config.yaml
dataset: "simulated sounds of rotating machines with and without faults"
decoder_layers: 8
decoder_activation: "gelu_tanh"
decoder_fused_qkv: true
decoder_qk_norm: false
decoder_parallel_block: false
decoder_cross_attention_every: 1
residual_init: "none"
optimizer: "cautious_adamw"
eps: 1e-10
cautious_weight_decay: true
epochs: 13.4
Rows from block 4 of the audio encoder of a small audio captioner, named by matrix and row number. Each number is 500 + 40 x the weight over its row's rms, rounded and kept within 0 to 999. All counts start at 0. Numbers have three digits each.
After each channel's rows are labels from the 100 clips, of 14976, where the channel reaches its highest value: "peak in band" is the frequency band that holds the peak. Only what is clearly more common there than usual is listed. The data: simulated sounds of rotating machines with and without faults. In brackets: how many of the 100, against the usual share in percent.
# conv1: bottleneck pointwise conv (encoder.blocks.4.conv1.weight, 96x176x1x1), inputs 118-175

conv1.33:593520494540448471503453473539546494556458537524539520536521494510513480491505430507548536502484416414496517480532464558502585443501546436540476523522492563498500544498499520
peak in band: 0 to 250 Hz (36 vs 12.5)

conv1.9:549504554387431426501463405528468457475554558482529469471552472493501521517454507370430499495347439436551550497514485483533511509509519487505500470546498561522539553468497560
peak in band: 0 to 250 Hz (48 vs 12.5); 250 to 500 Hz (29 vs 6.2)

conv1.67:596410521517521540503511461480494449520531468453448506562540471520491543490468432346448507477497409455516468491513473495518534462538491466429541506569481513535560546498496541
peak in band: 0 to 250 Hz (93 vs 12.5)

conv1.69:564466492480525490522455470497471433446547496508461574541472412531556547526519520369454521547494447483561504483440410519491524432505534495466527466494453528522404588483544533
peak in band: 4000 to 8000 Hz (68 vs 25)

conv1.40:479553494349506564513467543326488502504444490482518455477485511475508462519515508448499447497390568498470546515513531562502525522476455504521507480498481514454505564508534485
peak in band: 500 to 1000 Hz (41 vs 12.5); 250 to 500 Hz (39 vs 6.2)

conv1.60:416516539536459498515539527493543559478468484541477504570526481473484502535513541507475470452554528519509462477544532424533429481477520479505528522487502539468523479468498528
peak in band: 0 to 250 Hz (99 vs 12.5)

conv1.28:478467484481490499447524527502522563462504467485449467576433558452514491489467499504497393474517561497513411565448572542449580454522474446477488512544566523521514534463443522
peak in band: 0 to 250 Hz (52 vs 12.5); 1000 to 2000 Hz (42 vs 18.8)

conv1.49:554519526515504512483503524554392485548569506464514499488461528487543456491556467515614515432475486439472583478482504541507547455476486456504485533539552543508501514551501514
peak in band: 0 to 250 Hz (56 vs 12.5)

conv1.23:631552482450455520518522529473518501455532497469557500525535488449501509562548541559497465433489538518423452507524492472520568495562507466478534491502560451469541552489492531
peak in band: 250 to 500 Hz (41 vs 6.2)

conv1.85:565473459364431550465436490390501453517479515524542481496493520546525538527481502402514496474402515446501491489549469541536526481485475484484517515503538545545532611531563528
peak in band: 0 to 250 Hz (60 vs 12.5)

conv1.42:507500436456472483517511444498471515439552512472496476433436500449511505447418508540475461474415495551512456535468496502445504457539549448524560481601522454511488551546486500
peak in band: 0 to 250 Hz (48 vs 12.5); 250 to 500 Hz (25 vs 6.2)

conv1.46:605506579440423522476468467529484499592527564484439539526487565539564523482518435492517538404463472464424479521525551541501547406550425409478518481514501504475532552553467558
peak in band: 1000 to 2000 Hz (41 vs 18.8); 500 to 1000 Hz (32 vs 12.5)

conv1.88:687486485485430493465484488494473506486643419430528409507545505484587489547459561519549450479468459541629506500492483433471516445490479494464568412541509487522503527537521515
peak in band: 2000 to 4000 Hz (56 vs 25)

conv1.66:563493555469532493517499489512479463500559536472465506522528447492526503500540520479500524463554416470524478478509494495497512529506547539540473533441501523517469563545539576
peak in band: 0 to 250 Hz (82 vs 12.5)

conv1.21:660490568573510496486525470454469475576538466458521481535527497494589501593573489511508466430413479520460484523467498503461538456587501457419506439465443477463516534533479527
peak in band: 0 to 250 Hz (78 vs 12.5)

conv1.19:456489547566507537483520549483526542536543481472462523583523539487529468504546507585505487482500442535605544538565534415513445537479523561546481482465495488516476492458533516
peak in band: 4000 to 8000 Hz (100 vs 25)

conv1.86:660522439444470554485492503561483445469574458443591418527524546479533466473508527510504518436457428476506497521490461437505545468488483531430466500480492463527488571520522515
peak in band: 0 to 250 Hz (30 vs 12.5)

conv1.81:535438479496530533510532437401459455526534499438520470522552509471544506565504573482509540500498497523422467501502484467495544439492516459418508476582515413519537531529529490
peak in band: 0 to 250 Hz (38 vs 12.5)

conv1.27:530462514533472603478523405499453507512534538440498471519463515417510483471560437484428475561445536491463517416466439480476534455466482440455452502499443475476537504533466505
peak in band: 0 to 250 Hz (76 vs 12.5)

conv1.68:480495453510524517520442483522532446459530494511479527484511454477456460472442432485551528479547459507515494546475488502489479539482560553495501502421495563525448492567547548
peak in band: 4000 to 8000 Hz (90 vs 25)

conv1.37:451394460477467507475450458558445521514452488492488534481497385530441540471511502491461502556500475505556447447426475514511512514481520557500491521485482531557505514492473489
peak in band: 250 to 500 Hz (83 vs 6.2)

conv1.0:534494548425524525494551530430558509561486484480446560549498505485547471557491521440471491449450545533481505494548493456483484472532501521465498501489489443531479537538575489
peak in band: 0 to 250 Hz (83 vs 12.5)

conv1.89:478512433559501538573538491626477540540532477472507500451509549530461542458449475522518500464503475546373517464482569481518554426480493485501444564450473490439463525516440488
peak in band: 0 to 250 Hz (87 vs 12.5)

conv1.76:472501524469560478509522538504572490498524485518508511500505458451509498513524500456498443572539475552524448521490465526457568521521560488458483491433546510490457605539583546
peak in band: 4000 to 8000 Hz (100 vs 25)

conv1.32:508530481500571532532508538444538453490542517479509566532481479519556504466491421451498528509545447479496485506452484510467469473460563501492481519463513460565404545474513556
peak in band: 4000 to 8000 Hz (85 vs 25)

conv1.65:544533489374536523544467500391488456502486475505493457466503488510508465522502512518460450482445526459413401508441475499481538451522482491475480508492500520477501554491462482
peak in band: 0 to 250 Hz (100 vs 12.5)

conv1.77:485460454368482612432514443500497477505508524448495474471459574508505501505496526478461434502514485521438492463432471514432520421446451521456458534498489428486511509517511489
peak in band: 0 to 250 Hz (100 vs 12.5)

conv1.41:561493559494506432523507440521411505533594535428483434439522500460510490519496478511528501401412442492489506477486498511493543448541475423451550422506506503466505578472482527
peak in band: 500 to 1000 Hz (30 vs 12.5)

conv1.54:535534469536536501511539462480404506542496480432500483472496570466437465508607497532528453461514464468478484499422511554488560366506516432405438475503473490477484532488354508
peak in band: 0 to 250 Hz (81 vs 12.5)

conv1.30:517435445438520541459554521461511524535520465555512536549488472511503531541501505417462519545472499463495496502516471548473538456516465482457503511487484473533495556483484503
peak in band: 0 to 250 Hz (100 vs 12.5)

conv1.94:729503493549501573491482541520474454533628449479519455515494505443505472533456514558504490460473537532503508537534488467494536509554457469505574443563538507459478487502535468
peak in band: 0 to 250 Hz (35 vs 12.5)

conv1.59:494519567466459493488528545532465450542507517463491489520491579518518557533561528468566524506496531477442445531532500528429594462535471447431526529547480484558550573533536494
peak in band: 0 to 250 Hz (90 vs 12.5)

conv1.92:526542487478528454529558593550506452435509498536531481502490515501494538470485546585515496543593554556473475512482541520484506526524538538529549539449532527504505488486481492
peak in band: 250 to 500 Hz (55 vs 6.2); 0 to 250 Hz (32 vs 12.5)

conv1.90:548465436600498579430533556448500438555542581471499497530461524508470453484505495598512471532603548513444601537543507520488510444511518423544496482454469524468481564548526515
peak in band: 1000 to 2000 Hz (50 vs 18.8)

conv1.61:410522508537466458519553577481531462439462507593532497520531475577548543561525566499497508563528568529542473523522530562534464524487547613542532526407476525519513498481515520
peak in band: 250 to 500 Hz (34 vs 6.2); 0 to 250 Hz (31 vs 12.5)

conv1.5:590531526479472527447420532475457424521506538435516496512524517440509430541453517531474463547528426457459482469525411545522539535462449453505449544515517511483474529512533592
peak in band: 500 to 1000 Hz (41 vs 12.5); 1000 to 2000 Hz (41 vs 18.8)

conv1.20:403539470472540485495452432423435490528516533373452472433427481528501527535453486527489466430441486480422462498441483488427516463532476449453505510526501489487467459553465448
peak in band: 0 to 250 Hz (91 vs 12.5)

conv1.17:562550541472465476535492418505498543497527550546541505469531465512576546485525433412517547466453466475551517549487453516546514467545504524450509480556418575547507514474566609
peak in band: 0 to 250 Hz (31 vs 12.5)

conv1.35:502522457468535483433407458494520477525525516512513489382506420425533504512499500425503549509536473490527537509536414503497565504501483515486415538529504559482522540550560589
peak in band: 0 to 250 Hz (42 vs 12.5); 500 to 1000 Hz (41 vs 12.5)

conv1.1:505522440533480506475491499527475507509521526534571532474498512539505567450491538541511534547575553508485460471473542450547503500489496500500528558516506501541465463502542507
peak in band: 0 to 250 Hz (43 vs 12.5); 250 to 500 Hz (30 vs 6.2)

conv1.18:535480444526472415517525468442480517459550497494522467486482549485474525432442470574480446513491519533483481485433553485467512425526464412503503531582498498507474522537451516
peak in band: 0 to 250 Hz (67 vs 12.5)

conv1.48:534507474513536536483544564495463485425548480500580522490531505433488507438565492528542477578556538506407499499537497523521570512426491499528551467523542482459518582491536529
peak in band: 0 to 250 Hz (35 vs 12.5)

conv1.84:465496544471459542466441523510500537460514486515491545496495470472457504466550520517530457532419577475504411519520473498514537482480489490520551512535491505481526511514522548
peak in band: 250 to 500 Hz (33 vs 6.2)

conv1.56:430496528497540487454513532481467537517457581504446506556466513455529536553623513573533493490480494504491515499526569530533545531531475502581512485594491487506595533467478515
peak in band: 0 to 250 Hz (41 vs 12.5); 1000 to 2000 Hz (40 vs 18.8)

conv1.7:613553582486492431523548495522473491489557467454496483519523463451559519547526546380499498418366499526536524497528492543482503395542524454452491386541486514460507545490540550
peak in band: 4000 to 8000 Hz (98 vs 25)

conv1.72:551492485481516488500490544497507539549549558509568493485522503467539483565521466478503520499520464579437502437510444475486593465508498513458433476488474530519589538511524622
peak in band: 0 to 250 Hz (100 vs 12.5)

conv1.95:639470495435448532452507473484491484399606393476581391509583473466574504511499555403495488437387457521563494480491469389489501486493460488437486426538458482517478486487492556
peak in band: 2000 to 4000 Hz (51 vs 25)

conv1.87:497410519526458529491466462524495540528498500503477526549465507499468490496501516469569523543461527502501465514510517529511511506605503486469585501559530473491560524533501511
peak in band: 0 to 250 Hz (51 vs 12.5)

conv1.80:487538507515495451513424563521567486472504504540537529508495465550496543465475485440482467504474488556544546487477514530516500513534506562491519506532552560562524480517559527
peak in band: 0 to 250 Hz (99 vs 12.5)

conv1.78:551452491402528507504552508505504534551496484507513494497542503462552545555499528530500473504525527526441459440503542486496543450506508443489475537572514487514551604437506491
peak in band: 0 to 250 Hz (100 vs 12.5)

conv1.26:453541473549525505487498517536491504455526509503519536506476481496463542483478464439522495533459533464471499551449506508506549474465518452531489502529466498548501539520476527
peak in band: 0 to 250 Hz (47 vs 12.5)

conv1.75:544526509512546468480434392483520527519494522532456519540476456505525510504484506379505513522463506507569517552542520505480545492520556521510502426576446556533579513471587581
peak in band: 4000 to 8000 Hz (96 vs 25)

conv1.82:563527533500530508492448537520516500479549481496535563509554453472493548500530495465445483455543386524538452487516460506508518504540556542521480535481464510496493549519558597
peak in band: 0 to 250 Hz (100 vs 12.5)

conv1.74:476457459491470503506545459502539426519519517535493564533574443511484489462515469508515476545512481567522420548466492521490557483480545480490505484504517453519398560497519544
peak in band: 250 to 500 Hz (99 vs 6.2)

conv1.2:464511528512502443510524552444533557462523524526528441497508518481542435525593563526536486457483518563448468546492469546518593451517537468507450563412510485455523529486568517
peak in band: 4000 to 8000 Hz (100 vs 25)

conv1.12:516433538494520525493517558493488570510524509566542556478523503505512535507585488560450450489515552469503442492463523524512517433557486546443519494566500450499614544463549542
peak in band: 0 to 250 Hz (98 vs 12.5)

conv1.4:474521424495483430476474532488504513459519501480528482463437547486495494484423501510516457522450559544520436512444543543454493472510487471527530538573546481550494532481446486
peak in band: 0 to 250 Hz (51 vs 12.5)

conv1.62:514551422526454466499493505541482555419506542503585455491505456462460550492462569520515479483469512494398498506522514469490492478545488480563516516498514520485494473568467479
peak in band: 0 to 250 Hz (78 vs 12.5)

conv1.63:604529525518511530501499491485489446552623433426503476449519489443469410533489481482511433445413466544482496505525471394464583522512493479536551495572508458413485489487553507
peak in band: 0 to 250 Hz (36 vs 12.5)

conv1.57:443459558496499506479507499534470633508500477495453514587449509492555518524599517560543498495535562471475478547507589516480485491532397458536547492494478461492579569564524426
peak in band: 0 to 250 Hz (68 vs 12.5)

conv1.22:501502527517526452479431483501524418557429479477481540488534429534458483378505413443514545493569384496569508515484519468540534555498524564482538510510429545530512470515597526
peak in band: 4000 to 8000 Hz (86 vs 25)

conv1.34:517503488471508503532518552416551478555468512514517610528499479546519554436455415437494489508565451499499505544449520536510530479461503564480520525489441486509508563537577529
peak in band: 0 to 250 Hz (99 vs 12.5)

conv1.38:593497512503479516537553535496461562537573476522539454529505510495529470458622457549480471478515543555435490487515553526469544447557508420460482508454508491421517509529466477
peak in band: 500 to 1000 Hz (39 vs 12.5)

conv1.39:464449516557471497475540471487544495529474420517473550605548406511500443504557489566516426447527507518536445503528509446510513491545531521483525454531570509477446477512523483
peak in band: 4000 to 8000 Hz (68 vs 25)